python train.py --hop_length=160 --input="log_mel" --win_length=400 --embed_dim=256 --encoder_activation="gelu" --encoder_moe="soft" --text_encoder_activation="squared_relu" --text_encoder_fused_qkv=false --text_encoder_qk_norm=true --text_encoder_parallel_block=false --text_encoder_inner_norm=false --optimizer="muon" --nesterov=true --orthogonalizer="polar_express"
Rows from expert 26 of block 9 of the audio encoder, named by matrix and row number. Rows with one number belong to one neuron. Each number is 128 + 24 x the weight over its row's rms, rounded and kept within 0 to 255. All counts start at 0. Numbers have three digits each. After the name is the row's rms in percent of the matrix's.
# up: expert up (encoder.blocks.9.mlp.up, 32x96x96), inputs 0-95
# down: expert down (encoder.blocks.9.mlp.down, 32x96x96, transposed), outputs 0-95
up.49 112:152086089075177113095127130147138134132076106131117164136147098154111106111171086142147126126146135135134162123121140105133133133136096133108122172109123109111162141146127153167128115160130163146141161141165143140117109120078135136128136085100127118089081079124105145162132128133161111149
down.49 113:146109125145151128096110131139134144129113161138070126113100110136130126097175093151119121112147093100100099142132117105104171138095141142106114089165113117147126148174097156141155146104088186122157147127131145150156137167166132160143146097139122110108170114110105082122126139090123110149
up.50 085:138119088133185132118168116118104148115158097092165133125130108149111155153171087114131112111099135117130149127078126100118125092082138122110173139124140111122124125146092146182169114126172169127119151125145127102125145118100131115117149079113103127117125105109125147143146150117146142194
down.50 095:100101139151152111113154133088160151111117120112150148109116127113102097105143138143179176131149105161133093117132138132107138110096173104105130128153121114110170099178115133148139137107116160108134152097098155123156116163154177123081126132139151122129158128149087101090149108110157087132
up.51 098:106107132159113127139148134076119189098143119125104120132140145158114089148124126143125113150145128130120118125091129198106163140112102075097086100141118078168138109129107137147139155116154132098145109168121072149172094147109128159110125103140112154155136140134119152120112127138157140116
down.51 102:130091127139142145151135128128121121137088117143138138110102080121132141148112129131123174102134119119098132129084108180129150089087102140125116120121116143150121132154125079145117152146126189130177139079122099139121164147142089167093160075147130162140144150098158133145147135125128121079
up.52 101:091122118117145166096142110126120190124096154159155147125144089125105102103095132141104115134118171131151158152121102126111121106161124132151096115155105147126115107111150126167112158166163173108120100133100099153092190131118141127136118077101132111142117111157095106147133155131120152105
down.52 097:134135099131147153107167143164129150086123156159151127145116139077113148141139150144138083140138115098122083097183183138123140144107147110105125125102131163127143101167119130160104129112097131123142140152122102175124092069104147145140118158171083127106129090109103116130119106125136128137
up.53 102:121124132139086164139127110148096116159135106114121100096097138190122117148137127107142137125088073133130144113122193122131136123077137146139139109146121133115106119144149166165124099113123141181142117137190174135137119100133122094111116150113140138118118117145102110152124073177132109122
down.53 121:119099134118082086118113110099118144119093167108168117113131134141092112140125156116132124099166122115158103156170093119159153106160128123160169116138074138098080168147160125108113145146126119124103154121136165160121164121121160124126131139131107094123160146143143123143103106081172126156
up.54 079:083111123118140130094145112121121148110088173138167142133148149142101151092111152144126110115132105130108164110163121112113119068108172160102128156128109152152131107105181111105155111097153108118130138168129162127107176143131124140126072150107127147123122141107111119098096105125106144180
down.54 090:152138131156135143115179119090096116107162112063152150128127160077147120139113146141090112140098144110156145123125143123121135125120095112132143139060080102154177113152143117125129121153083122146141131171120153141093132144098171092134185117104141129122136116138134140145134110135141127103
up.55 131:094114138076141158114135148118154112149125123135099135109167113105182157119127134140166149130135131147128146126140130115068110116117142115130126113131119087149184144114133116138147134141165114123112124108175078172123091110186102170138092125109093151130118123115159126078130121156090131123
down.55 112:145125138153107118116201126154100124178136101163145130121103097157158122148153149108107158146084127080155143147135148150138122165115109120125143150102118125126116140094115121111128092179112118092124130142111125112139134114133128142136145183083140134142105127134112163077100095068120137114
up.56 080:129113156105141149116156177130123133115138115148131129123152125131110095123141079143082107157133104149126154107124079157099162153084125085122104123106123110146107117113113163116112131139099127168182093146102150101112168142136187119124113158178140129142121136144155083139114151140098121101
down.56 078:117137116098168117122160104160090090120144096127110101145102136108109123139125149137140108132165156120114160136102150137074163134108064198100108137118174133134125144111148116115134144134099100114116135125134144126126143151154076083167137123126138100142154118125118141154172181120128136135
up.57 107:145118116156095097153147172186090143134124140141124097130133095159099117129162181130125104123150100127122088128126120151114146142151104077104120123112115116112148133178103150144141117155092163109109122180114095188148110116133143109107128128140113130137109122120128161155082138114164100122
down.57 102:098160148124149099117126138143145141130121123122089152106127152168130129126123128123122118083109108166136146149120140155127127096176119123124177138123119126093145119155134130161104110135109163133143103084160111108105117128119118139104116042100101133170194138119122104096146126178145161108
up.58 086:126137125141158095092126111106141092127096121079099110148145129097145131123109153116107127124102140140129103118139172128092091108111163137161090142135136120121098096142128111117163137147127135119143148183143111145141153119161111159183095112098152177124103140081120143103152112119177168156
down.58 105:119136131090134155113183153113121089163137175087147132115144115120158123153133133130109115130110177180165129126113119083122082163135105120143143135106101071162138118172128150147139153122151097135154094147105131125106133137100154134118175147116127126111116084137108098101127127124108153094
up.59 090:117131135144060126122128167120160143091087105145157083144143128102162134113152117136157103137140104109163103122161132118130135133104095128145143144090149121145104080116135133164165135146129140121129176120123106127123102142100109103128125101112128181125125155160150141120068144137069165136
down.59 089:141131138165097113108125108109133101126131073104120124165131118138136162126154126148104111086119138169122097132087148179103138149111088163131081180149116110144109136121107129149131102122109099136150142160142094120132147157102133094144130140156163095155098154114145150118097155109112126188
up.60 092:096122117112152145135134161147087156144109152138125137117144100157137124101101122146104150182124124147150101124149191095166162127105130070121153118145169146165104150130125116159129119115125142066077152126119089148121120109186111119098157094100116144133135129122124108122134097134121135141
down.60 104:127122135130141133124151128155098131213085135135141093108096103119160134132128157108114117096150136166145098094129090151112116117125129114108114143167109099166167137064157093115120131110131149142137134119109130131088143107168146140175122134107123133155127097080114120154147151167120149115
up.61 098:159136130163159138149089115155101135088134139122100151108126159110182113161135148125114109119131086117152118148160118118110125120042163128116155132163135138118085112139152101114127104125124141126140128121125098164141164112107127080121127157157161128180117113175087130101138112126118113141
down.61 108:127168165118074128145108165135139092102144085140095122085092117088130157134121144101133149135132103148097124121161132157116101120128113130126124109125152127155100141137155155154089144114162105137083142110162157142146137169179124096147075096094142120138151167116146126133140113104155116122
up.62 093:127153151125084139120129165142166113139168095112112116135107141142161140148119116098120108129154123116119143106133133134195120098125096105124180125120118146143098106132119103192138099139126096107167129115135124106093151090146089176132085155106147149084105104128151136097124162122138152148
down.62 100:150106112098079102121136134119113125155126172110083134134153142125116156160150167130128172152134126183110145090084098121128124133140116140168118150128110089093116138117136098162170127149104092150109102127150151099145130155097160127160177121130126143108110124146106158130123116116129065135
up.63 091:049088146131159122135124116127154150133112148115099124136132115127090115142099160132119107103119118114081120136148083125120119136135122125123103144161066161154131077143115119122172149188101161143137163171102129133132147156143087146147133145137118129115152131098102133101168135145138153126
down.63 097:149123167151157088135107080124171134120134144154127110141104154136120147155156131095099121151136130112133116140183138110150113085121111107131130098084151125159170105152104107124149093149115093130107164127134126140085111134133090128164187120140116114131121122086128099174134142146122156084
up.64 103:124168154155138158143124080078126146104132157116106120182132091122135115084111132129154148139143142139134110147113160129124164171103118107121103148127096103093143144170129107123177101122154144172118133133117111119073127130095128095120127129136142129070103177137126112096160125106157133122
down.64 102:183111096118174132118152153135128155135170101137168128101109101136181074143133142101099125131139164126118146124122117095123209139107116124119123100141130149127151115143159123131140125092068119141099124133109085121155127155118105156121114102114141120144130134080105123111130149106167136116
up.65 086:125164084106159120145175132100094190100137119098138103159131101137142128147141127088114065179141107128125091119129094122168139107131119104098136124109116144121171121141110120147168132126105132167097163158126127099141106131127152121149116133082115125156129147115133102113134092151162137158
down.65 083:109139110091128130108158114144136077109127127108121138148142162078130120098092123158134143139122114206135127134071134103121164100174117086131159096091137113140126137143142172146165145124170130085110145087126109138115140147137151157118114079139115132144119155127104118093144138144119140137
up.66 137:092131082142131121074145124112185142137166139142154113163122143103088155104131135138141113127118125128094147113143102115131109123135129156112093178113107139129106148119139142123149105134148102122108147076144146127120156152181130103072141098154130137077134198140135125116125135091116105145
down.66 134:114116108126149148114115118143129110139157051108122129174135106142140111151118134133127140168166161100129158124082171091087135160161136158146117125084149105115153102106076112138135152126094138166135146166136124112141085119096130106096158131134156139103125143120162136113085151118121128126
up.67 089:136143120133137145101104129088166131128175116136106107151151128104167147100160121099136141143134119164112149127134096132093130135142122161122111133099128139101155130071140159103108106140130110129148065179117115122075173128139106123137123083140199168101130139122103142122138142105116136156
down.67 088:120129129126124134133141163161123182142132141108104169188132136114124063139199172119138138122154145111122156121100145105120090158086139126136140132120109145118115131107154155160114166108075138123104115128123154085101135094128109122104106141150115130109093156103153097134095145114117125113
up.68 082:185160098133134151158102165136105111065115111146143108127111156119144129165135149148131123161112123099137136117114111107101123140139113105125116126068131151173145129132179131115097097125135173105168119156120114115109090149087116163112138117140121134155100138178159117134080130112110154130
down.68 084:117145119156115118137118111114065146128117107175138122111096120126165185109087111134129152101131132126113099157151170099134101107143133126124143117112114172130138151135125123092148148133173143109107140164123078155160114091100123110135107146111158175121110141083120117168156171112120099141
up.69 085:161127169136099131141148119117094140130101132102125107122170149156121146106126104105100099166093080154130116143122129111110133158117126106146125097123151070131143096111103151142138131077134123138155132166155173097106106170147100165110089135101118104122139108179133120144139156137148165159
down.69 080:109151118149137137092144112117122149128102114103147126082159132109108115137099167121091099151126153113159071138153130135137088127118102151154117133115150138098186101129162090107162113124154108121160120147160139185128156113129111128074126123166138129103125105100154141128121150134147067121
up.70 109:083173131076130078141198128124135144113147107144134102102117146097157122134113121143164127142127093126081126155173122124133113099109099094144110151132094132138093126126128148128128119119153131099125113137157119157127117116147128174095135112165093137131160146193138115106151141150085121127
down.70 098:147105109137087108093124153182130099111125079166142106136135183175150124109131125093149165134138157121175122129166146139153121115126131131163099167108182093146123116114129104110134119135157130115122169137134102109128157138111091122139091092118127163090110116116128126135084112124147110105
up.71 097:147179134156163150157075098144157152101114130143108081120095119085157141170148167165120141105137146127123111147097104113136126093135129139162167121130170124112114115115116105180147111144134102097132110141147128140108172132104099095143114087120143155126095111124138117120159129119121078131
down.71 105:096117142121073143146119133133123080122107146121099127099121118099144154160152147128135121140143120178154162108115118123128097096155124164143112138151146130128110137103121124108127159103192122085129149124146189128158130135112132147104142134109126131129098131096153127145094124038131174122
up.72 066:140123171156150130110148178130118095127098127146170116084118151102122156110139124139108115134114114148104133086149137099134069151110123121134116083146147149137108166101157160160126139150122124102100125119113185123115130150121144114184094155137125156171143088110139124153115091130102111090
down.72 071:156099138121147117113099108160128156086109120125163132134166081122122132148095128140088062152110085146170174124135123167109115129136117137112145159122144107135156163140131139164148108139148116111152052132105152136085130126151147116146101136114130129076109093137120156115145117119128144142
up.73 083:099102121158127153069115130134113107121153126131113138135110148126118135143109079126095119111162133087145097073137097125168148164126147121132150162143133107104092149124145135107129128108159197146164149157147073118148161167104134119123130083167136131102119108145114148135111132119120158100
down.73 077:101100112120163159181131117110098164094150140099158132171095121125072140128159142154155147106128116132143132086115157133127128138111126133125113086132143118132070111142093131133138124095116123154143096165093141153083156149102154089157105130143118125154145118142146123150138188132100113118
up.74 103:127105067104129150110158099148110143128154116111157127174102119148113148123158129135088106140145133161123113132122151129166103153140147104125128113112143119134110130132109174181119097125106104090165110119120108108133189106148119160096125146102172148078132149112090153118146153132158093102
down.74 109:118130140095131118115126099139116121158132126096123128148144160121134107150176177166158128115144098106106122141069116110137139145138146108128123153107125094110184130105163086144155109104102170176135136095152154116086103110097166143104134141160133103116104124086103114128120124145180143133
up.75 098:102141153134121106135138134084172151089110140166150124177107117128135126102101143085131101141131163117121154106099105123111113165136097171101106179137128088123131149121131151142157091134140152107157182146128116083155124130114156073118138138152107123137122126150079142125128084134135102118
down.75 107:118107128120159166110092112120132101080127085111186153144120103129110094146132098106158140165119121175125128089076148136163123140131103134139104130112116128152138109126133145184112149106101135158122178132058140131145140156169114161144130098137132094123116134126118118151114112111146156125
up.76 104:177158093131122113108122152101139112138143109163173143124107161086116143154161142139147121130131161161076092131137100113118121120143156169153151094125137067135116139122138102139134099123171082089107097137135113121102069127138128143143115166116184141129127114107126105121144143148117112116
down.76 099:098118145094124147126121184139153155133105049133099144155146149096167120100106137099125127093122148127107166126104123102144107128093165152179101126170164120148104135124109110135165129077139122107146126126091120129160147162109164123105109137128150153095118137145098141131100133143129142140
up.77 097:151139154161112161099072117148115121141136150102150065101126081068125150128139110105131118127113098137187129140155167121113124154149119102114149106144152142099148122134171139123120102104119126169107122146113150165148147129109120135102071162128113147135140105154090132153127107150119104144
down.77 092:144092161164090113136147141138121151132107157086145102100106116150105121113148104190100124125142096117133133161166118154129129103157136162122144159126158115135116111142124124109087123114113096141123102118160126122094135119143154170123120096146103116137162129138168190113112086079083147115
up.78 099:156094134165115150145095162124120130105121125120144158133156138157157108115138156094143135137106151122135177161121091115100144139113079033077093157149118114109162111135110110125144096108121145128106110143127109178125105149148130148140145146120113137108107145107121148123152109121172155130
down.78 101:090178093144147154097115136086126148151116124157137120096125133099153116146156127123069148156132118135093111132130150192093125119135099133098142067110145124068143158132121146121171105126124148117121128111164143155163116109115115162156121088140109139159147128134124100112121103144115158125
up.79 114:133154041127081108114120117127141119104136142156115114175107117097108154096117117138075121124151116141129143157135140134173139141124140168164115100143058120122118131096121119155127193124121121130121148153152147129107115114117108104117142120099144112149151132124178124168098120131126153147
down.79 102:129117083113102107117117094136142150085139138138121117124150095158134133109116145156144117123130199123111133118140122091161142126147101120176178100110187139103089157117113105151164092124141135119150122118156110068076131090136137133120144153172119146142159127107120143119114149136118156117
up.80 114:073102119152148123133147133097096139112112128133118120112097102153137113102172139109158091143136103127082132132124211138126107124128132084122116139123117151141196079149104126129149138135111125141120153132134162128120151100134145171160124150116164129124099127128112122133143067154102167119
down.80 117:172142125126144104074115146147093128136146161141108119134161141088151118160132141120119120120133165121090094126118132153114160105118103113128152081106105100137108137123157110065133120158168124103087132087123133102118096114160148131155171123114116136155168139133134159105194132115116141147